{"model": "image classifier", "dataset": "rendered made-up planets", "train_examples": 195000, "image_size": 40, "crop_scale_min": 1, "horizontal_flip": true, "targets": ["moons"], "num_classes": 4, "arch": "vit", "norm": "layernorm", "norm_position": "res_post", "activation": "gelu", "head_dim": 64, "fused_qkv": true, "bias": "qkv", "qk_norm": false, "parallel_block": false, "moe": "expert_choice", "num_experts": 64, "moe_every": 1, "expert_mlp_ratio": 0.5, "experts_per_token": 1, "shared_expert": false, "patch_size": [4, 4], "conv_stem": false, "layers": 14, "width": 128, "positions": "learned", "pooling": "class_token", "loss": "cross_entropy", "optimizer": "muon", "muon_scale": "spectral", "lr": 0.018, "momentum": 0.95, "nesterov": true, "orthogonalizer": "polar_express", "adamw_lr_other_params": 0.00088, "gradient_centralization": true, "steps": 8000, "batch_size": 512, "epochs": 21.0, "lr_schedule": "cosine", "final_lr_fraction": 0.05, "warmup_steps": 1600, "weight_decay": 0.05, "adamw_weight_decay_other_params": 0.01}
Rows from block 6 of a small image classifier, named by matrix and row number. Rows with one number within an expert belong to one neuron, the router's apart. Each number is 500 + 40 x the weight over its row's rms, rounded and kept within 0 to 999. All counts start at 0. Numbers have three digits each. After the name is the row's rms in percent of the matrix's.
Before each expert's rows are labels from the 100 images, of 14848, where the router gives the expert most weight on average: "responds to" is what is common among them. Only what is clearly more common there than usual is listed. The data: rendered made-up planets. In brackets: how many of the 100.
# router: router (model.blocks.6.mlp.router.weight, 64x128, trained with AdamW), inputs 64-127
# up: expert up (model.blocks.6.mlp.up, 64x64x128), inputs 64-127
# down: expert down (model.blocks.6.mlp.down, 64x128x64, transposed), outputs 64-127

# expert 24
responds to: moons: three (86)
router.24 093:502543470552467493566555497446450532572472573538536470489440498466531494484506555525502538491481493505454505446513468543481453549472493435472468511532524559512540488523513421497468465377510517
up.0 099:497456523511520562394494535437488444486566453596492516481495518447460526477545535520456508451550397534506469457508460463525514438503515589525589509491513525534515496526452486482437534544511491
down.0 099:546453511458432507526463477510466500550452495478416522449526459482490483524549445467504486570524507521458554528491468497525465480496428497582522513556481466538508499599576507492462522500477503
up.1 103:417495470520445541502513456423539498513528465503469505477511470485496540480496516526482471502527493498459494536484504461568483477479512503445539546510498542499420498478444512526584432543517519
down.1 099:516494533490495515541514562500403516526488460544506524463571429491530486567535472469495478454525545483580529538478458509471484510502522567523494451575539488497463494545501519441494523495521468
up.2 102:491497508464473577581535471499490528514586532465488508443510496485483502411452473495546439501535491477477482507438566562518415489530477459486551471452544516522510491481528515496476558562420524
down.2 108:521522490548432539507456490451429542550484521487529457540524481496501564526514493476455511551517507482529586494538497492470445469538572463414528478478480581548520545443530434449534547480559522

# expert 50
responds to: crescent (71); lava world (57)
router.50 104:485477502468579487545506445479502543523523524476514516528493584427499492554534502508495473539539473491576465473486451468430443496501444516529468514513446524475537509533504458544518534559493596
up.0 100:492514462529439518510544467505495531549507506517518562524506494525498508533433506505545527422511547526516471435461443513449468502476532483527575501486491494521553533521527561465430479435540402
down.0 094:480528513487476408516514522417462562574487441524465514526500469490514510547488546508515449419492509423503506537550573514552546550521432568500535451503445521548507514501443470486577452578491522
up.1 111:487481493553469527503548455479490497512528443523537515483418533565486522538502438490566591477616519458611481459473460494477453548494573453515547502537537537510493535466506496487537520506493509
down.1 108:451524484518499513515483434540458537416540489505446457487512552475551492505483478506519465510512522387530547551522496412535512609541440514468495481475513427447470447503523512509595587559512510
up.2 099:522493479545548533566549445489473490558469492498396475516487507485444414541481510527420522530562519507504500453548513504505517473499542481536516514440470504546439490542541480494490508575518392
down.2 098:499478545466513515620541502467497452520464490529500502541489572485550524483532421505552483461511562508433460480485439557509490507456499557494544463505533472493512529446471449486524532537466481

# expert 57
responds to: crescent (58); lava world (40)
router.57 090:495498515505571512521518564547455559529434486413540447436546537493416521477473557486435557486489466493509564492552471510561530501514485492534443482502464467535495482468459495569421467516453508
up.0 096:435432516474535504489536512459506454435509553519489437419560526511483458472473506469459582422425561487485479532480502530487514472478500477521531535560502549506508489482520549549552477469465475
down.0 090:534482478495505530514484445531482514441501571513482433500541551536491490569585511550537532461465497447533526579490481561535477426582439461489499488505423526485507544497549548497541477533485477
up.1 106:440459490496488518448503548531583502450500521515514517573524521444424465523500627438562456477494464524413488549516487461524432565557424520434518479468556465548494497488474527459483474506513511
down.1 112:464514458494484545436391404525469474462460519485568567513520419542490521469449554464491514519518524485542500523506474456392494525556559520530478474551530489542491493496501492570555478516493499
up.2 096:519442500452530592503507537572444442498441486433529587462539495534506455484465481516576529558566511501544493504491481547427516441505542546539496501530520491493437539497447491583515565453471467
down.2 090:522521486480495504502500523480517415514570495476525484519566511510514501481547474532471480451465494509563508516532524522527558575540513547515459469483460516542571512485485461446491493536509536

# expert 28
responds to: crescent (89); lava world (50)
router.28 100:412479543434417542554550502468556507422497507505447525538504435593487544452535515491498451404553480547475462504458446486486510515501493451510465570512491512497523537459509455516393536494473525
up.0 103:535527457442493452432472519409507455518511512518458491537518516497464506427524546564511504463538438496501462550585514475498528592492491555526474490538475592496477464454527452419453582542488496
down.0 099:490508524469547482510494522526485457427564522461499498499497494502531492496516409463551518438514550492473525480427506505541550475445489558417544485455410549446486471497513483512476499562477524
up.1 107:474473516454461455592480522479523435432541481575572541555506518467526515488445494512481572487467538524524489499519502490513527477497515449493498624446454507487550530460493514472518491515544562
down.1 105:492454496553511538484574467481545556497500553499503449535515465450515530503510503515543536480529543481543489482507538426494526489562539474516469470521488505536530482503506527537495510462541456
up.2 089:549444512467518467550423511477486484518568506503497432471523520470424547556503474528535538526468516502525465546498481433539523449512497501535522464460433499428529466547560492527569479491489475
down.2 085:484447496460470576513460464517528558542458505496534518553536538457508454483491521515459452526553528474507499526501471540496508515591435516511512553475491514501568392402439456478555483473627545